A small image captioner, trained from scratch.
Model: 13.8M parameters, 64-pixel images, encoder norm layernorm, encoder moe expert_choice, encoder patch size [4, 4], decoder layers 8, decoder norm layernorm.
Training: 5300 steps, batches of 128.
Data: trained on rendered solids tumbling over patterned floors, 3.5 epochs.
Rows from block 4 of the text decoder of a small image captioner, named by matrix and row number. Rows with one number belong to one neuron. Each number is 500 + 40 x the weight over its row's rms, rounded and kept within 0 to 999. All counts start at 0. Numbers have three digits each.
Before each neuron's rows are labels from the 100 texts, of 14976, where the neuron reaches its largest size: "tokens" is the input token at the peak. Only what is clearly more common there than usual is listed. The data: rendered solids tumbling over patterned floors. In brackets: how many of the 100, against the usual share in percent.
# gate: MLP gate (decoder.blocks.4.mlp.gate.weight, 768x192), inputs 128-191
# fc1: MLP up (decoder.blocks.4.mlp.fc1.weight, 768x192), inputs 128-191
# fc2: MLP down (decoder.blocks.4.mlp.fc2.weight, 192x768, transposed), outputs 128-191

tokens: "," (61 vs 5.2); "and" (13 vs 4.5)
gate.68:530518496545442552508477500609575531491540534554503503489522610459463457508450517471462499584523564492567498483451462457459531580422544505514561523456487517466476523517584418447543580459497524
fc1.68:467532458547482466505539529512555485507491515411483500471446457563523547531514412457430468522513487489593481560455523447436526539524488527455471500456482511485488461534546484519591524499496504
fc2.68:512458458445530477509451529507472478578511388502516493521522523468467506526510530508541541526503462448520482481612547522536488476542579505521497496571508489467599550531498480520495586477478478

tokens: "frame" (22 vs 0.7); "orange" (16 vs 1.5); "link" (9 vs 0.7)
gate.525:522456537446457530490560573481387550496505522498487435466490496486547550519495554444512493540470495484477553522545427510521512536471498533485443455516486489463519519519510535504505507454458500
fc1.525:501623522471517557498511523508543499436498534481476484541490512508473501515528532470446486506476539510494442492524477466518503416514581506502564542511493514492475422523466452480550532474488498
fc2.525:503528495475461439504472509482545446506548467525552511455432463476481480498522525481582398442497506589463503470463476496570525453462532529510489496540496522446539492599527522557515533441571506

tokens: "hexagonal" (61 vs 0.8); "an" (37 vs 0.5)
gate.651:484462464524449519550478573508536454488383511469470473423363527561482487557405462553505538484554509546484519528493493563541502524435504500464546443480564512417483499550471494518475451521539493
fc1.651:424575537484440623482484518501503552489490480501475497492527459423490485478613504548510494458506465532499532456485539472489494497414498495487493455454454492521448528508468515497500418591472464
fc2.651:511570574498566495450528483481409461523460545494465525513466435438537473526544509475549525512499515551404472573534434517471553510482548413532492510434551453535467468564498460415487504495412446

tokens: "a" (51 vs 17.4); "checkered" (15 vs 1.3); "striped" (12 vs 1.2); "dotted" (10 vs 1.3)
gate.357:559462510594453504468452434489530484521484419436495494454561547541503505466545546485486458533537509528454546470514550508527421511447519515525492502383545433436489401455469523488551511455533485
fc1.357:513504487495502483478437504468520578523468472473548558468488501516460524493510479480479456501467440467529510492502511528514591476547477480560505439528515591510495457548503456568506476519492525
fc2.357:526576576426513440531541515497545459547549499518523469484575508568458507496496545455480462395562542539518487596526491555533473423487497511508436482485509590498522565456548500498520491429506477

tokens: "green" (26 vs 1.4); "yellow" (10 vs 1.5); "cog" (8 vs 0.8)
gate.508:521551588496511574476499593496507495494444460514475504470574413538491579565465500480475553543533452535477429478504528493498532562526522532568469528475496491516497507474489516372458488469520505
fc1.508:440428526547471463488552505498475476577513538537491532401528470453526573567604559493526447601511506453553544514504539463515483452485612560534560502488530497466497501462546475489534559462455506
fc2.508:452523553430447406503477484510485483501528434429504550545531628457522495457504478501556458581540487503452450525473474430464431466478491457436423508521459504517482477537525491485473493555585447

tokens: "purple" (83 vs 1.5); "pink" (9 vs 1.5)
gate.66:468576509454497485498553513570473583430474488477546553495482496502472515510502456521464567486499480483530496508525569474409485476525440420490581463473444432476581396500476503417434490434508505
fc1.66:457620515470550492511528548556449473401519494496478565497533520560454465483482482462525499558469493492544478476551492505478470517496572429502525542458471483477536473483523545560498501504529529
fc2.66:543466456527568445467471538509513514523539566487446503500505530483571516491521398526479489525541462547480512494507484465489531478506556466466477494487416534548444446556453502504480446492437456

tokens: "<end>" (49 vs 7.2); "," (44 vs 5.2)
gate.32:495425473477507556500432490473543550511528524490494566462514457502506429481509488457561526464560510473514459484457483489430556474553473558439418494486485476472566514490524528465515440531570505
fc1.32:499469620519502457477436459540428577502477501508509524530487487438564442468537484423453552476507455550425475494492537510440469445467499519518486469557472480480534537474459502578410500545522450
fc2.32:469552491471450530526480509602572470461479514506499491439512467514479474541524483485469448503499504522446557588458483481465486497524523496427489484472417450514532554524481420554443502485450502

tokens: "green" (38 vs 1.4); "teal" (32 vs 1.5); "," (24 vs 5.2)
gate.755:536485509459588448506492523474495541510560555515549487452476540495430459533480540519558505468470490460548554481507484516523518508498458575584474547570450489495505461467536520453478505498538453
fc1.755:478541493535497547524554482536483519484470588543484459457554502480486537426465496530618387534539538499481552442501525451422509495489425463497523523449498518488470439520436550510508470503456523
fc2.755:412538456535516563544530535451579463522510493545500485463476484474445548471521567442566556510470461530528471470531530479543585491493463513504527500461563481514598539455493503556540504515453463

tokens: "purple" (86 vs 1.5); "blue" (7 vs 1.5)
gate.90:385494603514503534508545555479521496434541536532558500519489437516412510546548549519507505522576521525487512536488434473495507517495437468408447533506540447488601445476470557468484506560496474
fc1.90:488452511577423485575562483507527479525418548553459471493421523480551445536468513461485593541486514569497507500446487494451505521452462557550486540577503494449451494460545517501450501486532443
fc2.90:513560524496507487500477532481544458553485556449452436483470521479466522469500508470472520548544499535539516520439543568523441537467557457492481459541495541491456493493519450481424421504435471

tokens: "teal" (27 vs 1.5); "purple" (25 vs 1.5); "white" (24 vs 1.5); "pink" (14 vs 1.5)
gate.462:411512524540522571454486535466517487430514550517586506464512512509504476541552411506510537445472505478594493558464454504491527451456475477509433538439433554511515500508497526512429546527503499
fc1.462:525497537540548519528555475435449496534472473512456508499513501539489432454540476485452523517452401460514437447520502591452512574471511473495583518486488431514534469523491529428430449510502501
fc2.462:471549460470507508511504474565499490541549564483519522463410493429467483529490503499538512476469489531484426507482592475536523449509512511503493442459518501500536518485522471471493494458486507

tokens: "green" (36 vs 1.4); "<end>" (20 vs 7.2); "pink" (11 vs 1.5)
gate.328:522500424499537462470490512571523492504519513529504559539459514457492476530557503487485495549455534521507455397496520490514514436500503511493354504486483510500461483391459479540489460479508529
fc1.328:557440425533485497479451526556452561528483546516479481539429493469439573535465495515505557423515481548528559530460497479522520555473510474462541483530496530413600458534428473510517542518482555
fc2.328:523470522448560540575497506565503558460571495516453548552490491514481506480455533479489444584493468491521544480550511501564506490503451503467503490481437542537464456498544496487530503517573485

tokens: "teal" (48 vs 1.5); "green" (47 vs 1.4)
gate.389:456498531531463509508547502539550535523451562518531504541474455513475402516512456450494478426498479514517463461497467492443485472460470464488504426542473589454495565575466476520467530453455461
fc1.389:504488471511434506510518481533542456509411488507513561467504513481520569515510439498504481461491482499483501439485496486521502509493451475500517539487468470465437388450565481510489462574501461
fc2.389:464499458494523493507570573459457511514513497609477521482559511486471483509421525583502530487609550545538527516500538458500510537502492448561535521489494507500476489521479474542536511534551516

tokens: "," (86 vs 5.2)
gate.390:577506436515474572465451480478533508475489496483506503566480503447503490541508532612496522521477434479582394549485449528417411510426487584490456481530430451517453447538533526443479453484510518
fc1.390:460450528522521457508471528479548438458503492515535475488527537384510499566558559500460438509506571578515505488491427526563525560476490532527472534542490425525595469519471538450485567520486544
fc2.390:464567487620502472455518484517493485507466502473504564505538477442459501521504479430467461506497487472522523482490486531503478465423483528494470416493482549434451570414443472464495480462577484

tokens: "blue" (72 vs 1.5)
gate.646:424471513473521472499515508503471520521487524532492502446510453473525529587454439472514482498419537508549506542525527484550445489527561490558476413503473521470506503527515478500445588497635519
fc1.646:554498450486463527519543515509481533521554508502560483546452481551510484521502528481489504523451419512524548540487512441506436505466553537547539455578450461507564500551486560417474570483493519
fc2.646:494463536452486577415475545463517447434531445522502491560505523509455559515504474578560576482445555492481447464518502503512514489459575403463466473560485537517522515526487498440474534504476556

tokens: "," (61 vs 5.2); "purple" (27 vs 1.5); "blue" (7 vs 1.5)
gate.724:488501514499480558461424557580424538504552552514487504472531535473565536533532486446553473454523504492563509575476547447533565502463531482443396447497485492492497483587459491537508531554493455
fc1.724:565504444540551490516559483502450524520496503450407562434527517532461592541510507537490593584490492458484564573557470471519487446502458583496427501526517495564528489447506471561478481438439529
fc2.724:498546447537529496524461528595529442443458556463445452554552474486527516454532519428512519523459444441499516471490448510531450490516491503487448602511573509512506461474503485433526490519509531

tokens: "purple" (59 vs 1.5); "the" (11 vs 0.9)
gate.654:487537527458535500510512583566549465501470494503494535459482532380437557525535436485512531538489539500461459563554473469487559511468512494495494474533535510477472482469441429473510504421560471
fc1.654:573488447509512537543482440461470563576497485428445495478473478483500470442520528496502532522494561510503567474451529547416461467517562498490463524494519462501541605501596475545504522436467502
fc2.654:511526484496581499560447534548483512468419492440495542484450489483523526526519506484502488537524535440552530506506440503468616500494535522523477453507498535547575459487526496494442487485474468

tokens: "orange" (34 vs 1.5); "red" (13 vs 1.5); "the" (12 vs 0.9); "yellow" (10 vs 1.5)
gate.6:500446498478536482440465493556502542466476503465500464519535552541537418492458560461461492506526462516476516468488503411524466444535562532499469497545544552552478510508542517467585532497462442
fc1.6:492478507561530551455454472513490566527489552535525495495501514507508545523558476534535457489592515477488503474524510455465544506505500435458562482475449548477452436533476499427483585469514507
fc2.6:590569497484547485478531493506484523468458459492536467515463390460441507536512570502494435542418500508521510430510510495530559502529498496437508564581586468492481416423546488450501504464518452

tokens: "blue" (47 vs 1.5); "and" (34 vs 4.5)
gate.213:532487517544521502458509556512509492458507473502562516479503481595456487573525504509514456494434532506497534498542529512487523449524499509567484497463574496419556382587533512520469475498510486
fc1.213:499497490522469471591520443552590513566460508508440502482462467555508491477507462473491470500529522540585548461514502466444484459589578465442558520450466543488479421462501529479495538458566450
fc2.213:492505550487491480500549491534542527561598516499511517495501485517544524492486570537450468541515477534524522496506490485551442472458530487520402559503516499514487385512528419518537395476535451

tokens: "purple" (48 vs 1.5); "red" (43 vs 1.5); "orange" (7 vs 1.5)
gate.51:464457526448500562591492498501483494515576573451513478442483495539559544509516518474459550487508503512477499505510514461504504482460442494519515498549502526523449480543480436495427522489515513
fc1.51:482462468516420460483468465462558482525527469481465544534515458465548528422449488509451498485588518443502517531522537492474460422463467529561490477501512481517463494517449484542463540488460463
fc2.51:482472458476525448520499514559512513483485538464492476516489575518480461455509410507502493473505536435546586499499492459448493559505533491530477456512577534539514482595547530496511459466486583

tokens: "purple" (52 vs 1.5)
gate.423:455555498519470561443433525511478435554413522491478446499499518466447480460476473484485557505593525456513481474528451548534538465481505473502488473509422475511428565432528510518478518574512497
fc1.423:466456464482437433486467544501502519506481414526536538495496545472515553525452508577538446473461476555475575503520493500461566506467491532546495553509392453508500582564526532451518554460426526
fc2.423:522521512555529513490526464568528491523498489470499540497506530423526460490481480491489574445446521484511465509575482538557505503448461536512469472461516532468489399499473496505577429498490517

tokens: "cylinder" (12 vs 0.8); "tube" (12 vs 0.8); "dome" (10 vs 0.7); "sphere" (9 vs 0.7)
gate.338:473521544512615547460489510477576538514538496470529466484497545513533494565474486520480493511514468393502564583517474502483506496479512484531562474530450502426559516519557478457493588517546564
fc1.338:484523455476474541560549482479473481537506423428478467535512499568580496550503506499478405544456479486510453534470463521596444517477527443509532469448478490499486420524538488529563506480420514
fc2.338:531486484513492466495507541489530475485433553542462458420501438449506505543534439518460546527503529518462508508498476494490470589520473461519429503511514605506533549492464491480444534466464467

tokens: "prism" (9 vs 0.8); "dodecahedron" (8 vs 0.7)
gate.745:516495468554526462493419518495466501557521520558529487493493416552460436591426520462472503445481426527501469524519479491414448523563550580520446513424494471512544544497603488517430449468481495
fc1.745:508495508442534452515488518494519503511434463547495576423493454420503495460520510485470495486534525455485506363562523559495535574518513503483528501491452500524462500479608486520517503570555532
fc2.745:580591433481497477459444532470568521548475455519485549532596411489532509522425492541551487517512467453535553499501506488529495540519551441467505470481490539577521499523516475472494502520526493

tokens: "matte" (35 vs 3); "of" (18 vs 0.9); "glossy" (17 vs 2.9)
gate.415:470578450530421526507437440536496421512465493425498530495448458493471497519521544511550563474481522530609481454539550479485496411465477391414489452490524478492505470527500485495433521525439503
fc1.415:527513510535447479464532489582448478488484535502514551445458482556515519522573497395480467504368494516555445501445433492578539504447512460507562455465557527531507467493508504497570501510489493
fc2.415:488485467520500540513571481497507454500464518495507576495522500539485463389486495497404476512465493552580506543475480515496508519496594488519529421444500500493544432457478559521513418550509433

tokens: "teal" (43 vs 1.5); "<end>" (34 vs 7.2); "black" (8 vs 1.5); "yellow" (8 vs 1.5)
gate.259:466473545502516545476530479487514473530463541540526517454494563438470580569498453523473542517587429486487572493437482465517525507460496518558476481482442539482429485486477530476472542441531499
fc1.259:420490493432479524526498509508449507527484496532516538502513451407492589509527517537440520522541477522507528517429524574453527463513511520494479532540548473469511467526454479530484489522486505
fc2.259:483517487513498596418482499442570557470438448453530470508504523499585499494467484455499482475543482502464539467538472507494475456522477482510515492510494488500589435497554401485430448487503503

tokens: "teal" (30 vs 1.5); "blue" (16 vs 1.5); "red" (15 vs 1.5); "purple" (14 vs 1.5)
gate.278:500514509491443572453470488530508602500542425539569386534472507525567508504469480571521539468523460524535484583496477521509455460513531526470580488489557436516550485475481490505528544529524465
fc1.278:501551514501425533468531477488418440510564564543495453506524416512484480506522467449528560535507569466538496480537514524508504430502566561492489430530507487492528512528474478486545475488541469
fc2.278:509501446488562540435417418512489542495474467443577527527462478507511556483501437437501496486518459509497496422477482477505523445489478502491517468491411468406500492471550497551499497522510469

tokens: "hexagonal" (90 vs 0.8)
gate.226:534492441488504506488421500512545535504539488481491536566512499521517495477516535488484477458449482536489463501465528490464451487484508584497458443490571486546569473466399491447473469464594476
fc1.226:520547523551524408512570498479587486486516435483475510502472522418466471472491500533467501511553460561470510537491490548492489527430476512482472505548469494477658511559513474432505546457496526
fc2.226:523406398544519510526460577510501474502448429524495470519490506488485527402500563496482505479504459503451465475578497536526484557510494567489490490537505481490457585486516457567555541534503569

tokens: "hexagonal" (41 vs 0.8); "yellow" (16 vs 1.5); "teal" (11 vs 1.5); "green" (8 vs 1.4)
gate.536:465474517473520500494478465598478464543487598546528489420577430531513446538494521499439477531484496433477570468545542530489487491489451523572464503437440496458534440444505497474505420495481480
fc1.536:483493491496424474559484490478441481499477438502520468535500525558561442452569516430520483502486512486549472535509518469489465527410468562461558452470479454423508509476472504502560437497492475
fc2.536:494473494401477476458534475497478554516601516488470471451527505492509550512465504506532499482584500436500484506511450459468518477436541531546460555547479501467464541527457486464454544462449544

tokens: "orange" (20 vs 1.5); "<end>" (18 vs 7.2); "brown" (17 vs 1.5); "the" (10 vs 0.9)
gate.642:511514423538466461423537530481513480517452486519465502534542513535437512422443511483494505445406485413495528486527506508568426506516460494483461529442552529511529522457538512456492547556461520
fc1.642:542543550483428558557473457548593573484478519464519563478516550483486405529495577543544460435527480483494515514511544470464559515493569508598553512550432532572467579420520477483527526478454486
fc2.642:528467543472552578461572479510498494506484501443491482483412493533552551503549415460566488512486497488531474530468484489446562484541578476527523496534526543525536436542397503536438543581502506

tokens: "a" (57 vs 17.4); "of" (24 vs 0.9); "and" (11 vs 4.5); "glossy" (8 vs 2.9)
gate.26:619540485506563462540442522488450449498479517455410445504454564446491526496460438476510415505468528485517502434466566495502543466470541534485516491539480504556441496466482446521461494499545476
fc1.26:506493436437507552481533442440555510425426471530556472492502442571488476430447533470447522447512491508486508429517516525507537532501543479416561543501450524451546553526516509484457490537470531
fc2.26:485496548473478432474406500488511486497531492554501430485556496525540478448466494461527455553521466406498486415497460462513471534589409578545519512515550492495523475474562409544539527508485474

tokens: "brown" (24 vs 1.5); "<end>" (24 vs 7.2); "blotchy" (11 vs 1.2); "red" (10 vs 1.5)
gate.282:498522461503461545506487480552494516463518449477508540464454501485569526540389526497544553495509656516545493444563468473473516470518473496586498555501498463512454497470545484512465497591463539
fc1.282:442460498482471550548482415522470405565472505462504497559557428519491433428532473490422550539480544588505511452531438525561492534520471520522521465476461492489500457531512467545475491498528462
fc2.282:455446478529526481487507547557528532462495496432506457479491504545492502574581525448455444459527502522548538523452518546523517537497508453435509470433575577501513435487532556437574587531513481

tokens: "hexagonal" (100 vs 0.8)
gate.511:573472508493501537477423454521399501506496561635465545520553564497529517563466473590511469507485545502495459520531520532489473465491535528413421436495526484428474503470514501549498484509472491
fc1.511:525486528556493419521603568551475457508526482518516420475516543478496460522453587490450493514477577479498476506507504469506431525430566536471475447505607490507514455513524491508475514504535493
fc2.511:523445452450524563561491538562458456497517554559460503480473541530504547385542476467565581510469512434546533480460446543516471497539540476522538501511549525484514504468443515535494459459469511

tokens: "matte" (70 vs 3); "metallic" (18 vs 3); "glossy" (11 vs 2.9)
gate.103:487500534517510560494535486503459584536523466533470459533531447482481520538500537493474474495536452535517531542570427467492566463467503455526452507469503471454437546506482433506453508518448492
fc1.103:450492438491482516469468497483545606492546489448551527588499492483588467581509465459503530488457513440529499449491507418383469423502539565485466549429523519533396474522568479435532547469463534
fc2.103:511491555495533470543512452567457499514434499559468543444460431514545542519498551480556525465543466527526455476510470497542511476458521515496478535506515541467534505503535468475496518505595437

tokens: "the" (41 vs 0.9)
gate.624:549609513571510529520533434521445477474496573510509466567461546532503465587472488497456570499527516469514490489484487480531513541434494512536550485486452498552502478511535582462485543559516480
fc1.624:433462594502487480481519565535480513465503515483587424458521484452525594523505468505500456551509500519491549483560479507454536480512477516479481501475536573461532463504522494435523527446522431
fc2.624:490538528534549552522508508529485484568522458591544447502454500562508510528503529528519439552493517496563490428469530505483507442430521461537546465526516511511517455492555474537478546484533541

tokens: "orange" (38 vs 1.5); "," (21 vs 5.2)
gate.49:454488524568436506485468473517469563489573598497482503522472478531484435434461568564528515512489549605453462576436492500482472511519483453563469511439392580485477545526519486507473479541576485
fc1.49:587560404505520504493538521549426461518542525483465466503573437484532502487466472510510493463473478459572497482526546549537495479452472505505502465502582499571455446506510540547510507538492516
fc2.49:516501433529509492531480434469497470508419554503456543495522488533469518522495497519486440501507473552610537598442430497525491463548546492532481572484523559504549455499504499458560474506392438

tokens: "<end>" (30 vs 7.2); "grey" (25 vs 1.5); "white" (23 vs 1.5)
gate.347:549374549571511461500584436542525503488475507517514517465518453514462536513541473408493471519565466492514501468495444503504431440530476501445419486529569462523473530501382499505493514472506522
fc1.347:500528464502565487513548447512459466473509476489513464477467462535509549541519475417464532405499512441495548475556465450493508495527567435462521441544504502554504546424450451426490414465527533
fc2.347:603459447487540499436512494564446524519483479518565490493490476513467536535463583496491487528566545506431526539512481574514513520490529529513562503569519527524496478452541520554542594490499499

tokens: "," (42 vs 5.2); "an" (25 vs 0.5); "pink" (8 vs 1.5)
gate.718:562510445481508521510477490457519472521478462569548546507458404510503519522444439461526473457506521503562537544502520563540460478483544463494384485485453549587490540456473478465481503401541521
fc1.718:521522559504522424508545520445481607492533576504485475410487435486515514442502495530545514537509563529550482476494515504508479506548622471534463482482542464481548509459548536534476433570447498
fc2.718:520529495461456481537528467527600594545481534516522563489541538504501497530498488588419497547463580573516536458506551497444557478610456526540451476514504470508543459509473540511470459510563473

tokens: "green" (34 vs 1.4); "teal" (20 vs 1.5); "blue" (12 vs 1.5); "yellow" (7 vs 1.5)
gate.178:548547479475535510494452512471551566438529443440541498464550428461462523471488475459521529566553507505522524499556483480533444507436463529547533477483449545585548442541462436489502539569517476
fc1.178:524522525484485492450528448396536480477565505541485424572495486491487482530508460470519468601495483473517463529525504466456495436473472481469521560541480419485507512485517446482502530492467581
fc2.178:437532535496588446462514443517462513432510523505509524486500447487508473513514433487565440414452458506421457539505503493418482529585441441522502482518470511476429496516459494482529498493455535

tokens: "brown" (66 vs 1.5); "yellow" (12 vs 1.5)
gate.408:519477493464532531500522493456515517488537481534543517459486443494563520455537529476478432468460476437467509503522549504484478509444395498476482479557605573514563451452499489509566468483500558
fc1.408:481563531465543622453482540500562542503519541463510582493505528554501542509530516552489476459520518409437488528473465429513428499463576446463511464493440477480479418498459538509432478518442498
fc2.408:495509429485473514470470538529522484509548484505460518468461454418486541499509495538521507454493508485456442442480468394479494465516508433468490456523496573509490540539467515519506529492446493

tokens: "," (40 vs 5.2); "grey" (13 vs 1.5); "and" (13 vs 4.5)
gate.621:508436521501483474487508462584531429502467485596490483477535487468519528495503547449444522520584471563514467571478535455469527489540534475455495535481514530535464505453498464474446529528467515
fc1.621:478449535468499467492515515481530402468464457458475434582579518450507487480584569496592601560542473467450522430538551506462478508479492493481458547480559461513486498429424481463424525491500466
fc2.621:474490487513585563505482484501539516489455569494512422477501480517456467507468592455464545473530549526424484526461483523487532527459501522524469532518475471536493458527420505548503520473549495

tokens: "," (27 vs 5.2); "checkered" (14 vs 1.3); "dotted" (14 vs 1.3); "striped" (9 vs 1.2)
gate.375:513514549457471504460425470485480445447426434470521472508420557502505489551550506505471501510449479523520451500491492518459421508462479514521440513519538522548470502491554411524584518403453516
fc1.375:436471490470483462498437510518451519482480557545584468484508493531485473497517574456507530546455519549494425534524476537425503546501474564501497515570507489585514494500516519482518557413514515
fc2.375:428458463533510467493490480467463470486466514518464544574483541561554603479478477522472532494532500495437553499438501456431476567470478494503426503540452548482462549520520516529484495487470515

tokens: "brown" (54 vs 1.5); "red" (34 vs 1.5); "black" (9 vs 1.5)
gate.82:496529499520470472445481400531509484452523513467566499506466522537521612549471515563500551511572549486434502523565492521420521429486521550463514544423553435455561431472497531458437496485480488
fc1.82:516501493517483420522515468538514490475521499525558514487471527523522529552497550472523457535479473435555424562548430430495489453545503499468494450531494515505452515452532450505477566552457468
fc2.82:522480430520451507492512470412499440471512542504509450432582506508530528529454548560432534463490512532485448440567465558471473461495540533551452486435530558474491437453499492549467529493457527

tokens: "," (44 vs 5.2); "a" (39 vs 17.4); "and" (14 vs 4.5)
gate.75:535492460491463523542457621462499532529495451562467443431529358511447486551559540484484492587387480507505489606493466496482561501480498497537486532534548564477485524491479556462531452535425484
fc1.75:509457486521443496483474526444460452511577545510488523490424534451486450552458544485520552462437452528481424499562465513483521497600486509540520453490556521436450502550489509489473438484495480
fc2.75:482559510513507491505473420429523517512524498511536485529502464517481473495529525481506516436527532464383450442472526436518574521508477454484577501481469544499533505486504526501539511501567451

tokens: "frame" (25 vs 0.7); "spring" (12 vs 0.7); "," (11 vs 5.2); "link" (9 vs 0.7)
gate.173:497523506544424533448512460515429524498478468526452504542446529490456489511488515547620531523442437523520405449439471430466511488496430523476413534556499491512508500532485526513495502502447498
fc1.173:491531491505528505514519485543501619538521469487457506435504485427514598550514465442469524550519485430525505411445538554545547516432507453519473481473547536454498505514528499472453522503509453
fc2.173:515557437542500478524515520476514464562485515520498408448425462542511529527508469541494455596470486444409499505522539444466540473494520450478567552534537503540533523527471380502516507459537492

tokens: "matte" (25 vs 3); "," (13 vs 5.2); "blue" (11 vs 1.5)
gate.420:489537443521504507526472471562533491519525432471445475473468462501464549589510500451463484501481580420569538503489559510448560502441510482540525523486525516573432448539512542454477455464469457
fc1.420:516496521478496477471451471527529453504526480461473533390589502467526459450492532415465500453498530517510410451500504563497557477494549481541451520458551460481470439527453502558493511517517460
fc2.420:472498552434545545533454543483515553515434468487473572448458391397506523437470439484494482524583509448458503459453430571454545469507495510464430463413519507483439489492493448447506500526578506

tokens: "<end>" (25 vs 7.2); "and" (22 vs 4.5); "," (16 vs 5.2); "blue" (12 vs 1.5)
gate.505:469423496502478510469523485555527429475484482541502469479527483537446488578482565510508450580551467454524514479514526441503540512550506490417546497571453570430561518524502449467497534515483485
fc1.505:530570517442474487541496561443543505504493469466581511550457515550502600451480478491516472471505431517451466467549506477545510459503474500459461516518435540491490408446490477493507462533595500
fc2.505:523565459437523502528447490494520545461536536547487451492575510411473532544456496503509540545410537485412494431530545477476465447522486488524533479540511502535400485431567459596469461550414559

tokens: "hexagonal" (42 vs 0.8); "pink" (30 vs 1.5); "metallic" (7 vs 3)
gate.733:555472457487510587572467539503514513528584457470478508480502463482468540480570478557498511504519502486474520469509567528453573462589561420466527450529464524475529499495639452476503484452515565
fc1.733:459497562431510493470524509395479529527483550498482494514452590446434537574502433472514445480464496513499545579480537447504584453553479465476460536470482554401474505500480464455432534525462496
fc2.733:447473524478495503502477495539514492445471430478479476455438556486502474532547504561596456479473574470566516518473552423513453472480481529536378493510439456483506421554488545517512537553434506

tokens: "frame" (18 vs 0.7); "spring" (13 vs 0.7); "cog" (12 vs 0.8); "link" (9 vs 0.7)
gate.298:487541470471565469521539527508489539541522478493507431511474489586474493505475407513524533540498461587537528502500467533492464553468487494464505551454543516446490488544462543494521517520449550
fc1.298:574524406563539474499470541519495456454485521540434473498463575496528535472565494498525562472557544516493462464526543470575520504509498486442492489478581537495544495460500515539573524546527521
fc2.298:479453508557469448439567538527478486527539510509529506561444520497547545518538524467542511541438572504465524514503502474546529487513558495543446524471491596524499524524520528564538491421519460

tokens: "the" (54 vs 0.9); "frame" (18 vs 0.7); "jack" (9 vs 0.7)
gate.595:496427469468489452511458554510568504470436473625491500489470446525535479484533467493477452501563479520502578546423485498558528552529464456529493500484530487508428576476399511471494526489517491
fc1.595:498475523544545433417488511510465570467486476476530520510500536443445528470509523442470423512527445526485496462451496509498514464429489565470546515534513425431452526525483515488551550579508521
fc2.595:530488485519452418510476499499458491549552451557507513547538532441473558500558532488480456467526527562534465511484594429487520538518481411516468448537485527565502496443497506568529478522483529

tokens: "hexagonal" (100 vs 0.8)
gate.705:451542554544477470495427524491440468491496559556573485457467482531430509529514520484457477514514501585539473512518531502420538452536486479515510517534486544501514486555557521484414489520481571
fc1.705:507517521516521516454472485486510456416467518534501451543534509479567542462505481448489486570487411519463436427544449506542478474517544460425501454454445425551554501530484492566476501433478457
fc2.705:525464549529502534535488538453471520530524518417522495476520546463521511518490537490482525480492536551463431510505471505392408490525490570496438450420384475502450554462481538547501521471451529

tokens: "teal" (49 vs 1.5); "white" (38 vs 1.5); "blue" (10 vs 1.5)
gate.448:483486544478498545511487510595438549531495569500515431438409532491475463516473519518547490399501490536519408503560499497548409424478529534519502462470514456517523471569445486501506492539486542
fc1.448:428519477501488476518553540559543440467489528555442424538493486496436491418537531546496502534554470407517513461470470542508530446473499453491502515453496442542463504446582508455499512507509500
fc2.448:485510422539376478539463525480422531453483420488495541526430440472515530537472506507538424518495543493469478471474454489504437556549470465476515570415446463460454583475451517561529486515475561

tokens: "blue" (34 vs 1.5); "purple" (12 vs 1.5); "green" (11 vs 1.4); "yellow" (11 vs 1.5)
gate.61:499493457452554507488514544595475531495507482513469460529489474520504520533428451502554522524436511496484497500509501535498471559456520523537446420507521495425482497471466567494569554545463516
fc1.61:495525515535562543505450516515505491509478573521512535511482507533520491560492462474433485444459466493561473495508532484482476516446506523513562513493474518476483449493537471471573475501562427
fc2.61:475510518416541474499547557552476502490562486503530503471530497452572528505533501495534495455540571512437528499512490543522468453454500517500543554535513511503571604514520512541556499498515514

tokens: "teal" (23 vs 1.5); "yellow" (9 vs 1.5)
gate.31:518527492460466516536511509519430510527554501617505475423510423482434509504462447484422511527528526476464548361516509471518456437489559485502462516478516419570524483465548549464553527484563480
fc1.31:500576479490427509461475452448544537481502530542514592447568462527504564535546534488554473427530464544476526447497462467565496465478477549546554440552458474544469547470467482488490516480485441
fc2.31:567531530576468519605527559478430461530596427516443466517470505446484499567519439487516517494503531458559496435475460416510463486478528475572492530540510496482473510491495486495491439565446543

tokens: "hexagonal" (42 vs 0.8); "metallic" (19 vs 3); "red" (11 vs 1.5)
gate.344:489489511533606554485484533486468535433513475579473535466576563473487588505440451554502508496530530534534484463440506501465513492508495500527565493511458529524479523603470575465486477495501463
fc1.344:478514528516370484435485480452507413541475550461472561507465502538539461467527492518467557447523519483543492526509526512526494470492438481514602471524455433494517574539451444522525515481501466
fc2.344:492484508492448534461447477549485497492543494470524520463479425487471401465462474556501463519474537515569537501484580489482534618499447485561572465446531509454499492495520531436489508517497471

tokens: "<end>" (42 vs 7.2); "to" (33 vs 0.9); "pyramid" (7 vs 0.7)
gate.380:423517448553539559504489514384429523567502508506553523488396507506486445555529513495519511507519462431514461482492552515520480514533535519517536441464537500457533480549521497427451565575491469
fc1.380:506520485460486470469500496443545391520413439522475525503490468476581459527451493463481427511549518487488457493471484505500531578479542421460521595426555625472587476520531486513507501484506514
fc2.380:509456545502532467476466514462550481461506516538478521478557465451502541483508519498465398456545499521533495436463472478477494459434488492495440460558478470523530536537545451432507522495626536

tokens: "matte" (78 vs 3); "glossy" (21 vs 2.9)
gate.455:485523456464470550517514482525540451480570531493537470530521484517489494565509503499485569492509510489497501543522526476458529395481481462498502504535514559418417471515485471470435579479565576
fc1.455:489531500463548421481501584460531561561432494508491543452450513542503503515480519521542527509481582521486553462466529606516508554471487483517443429431509451532461505515511569505603528460548465
fc2.455:460508568570466481535554486483516511480559536444502509444515448532421449560510481462560534554519478527535494488441506492550506478451554524480492546511559562496470486418515541461546521572503510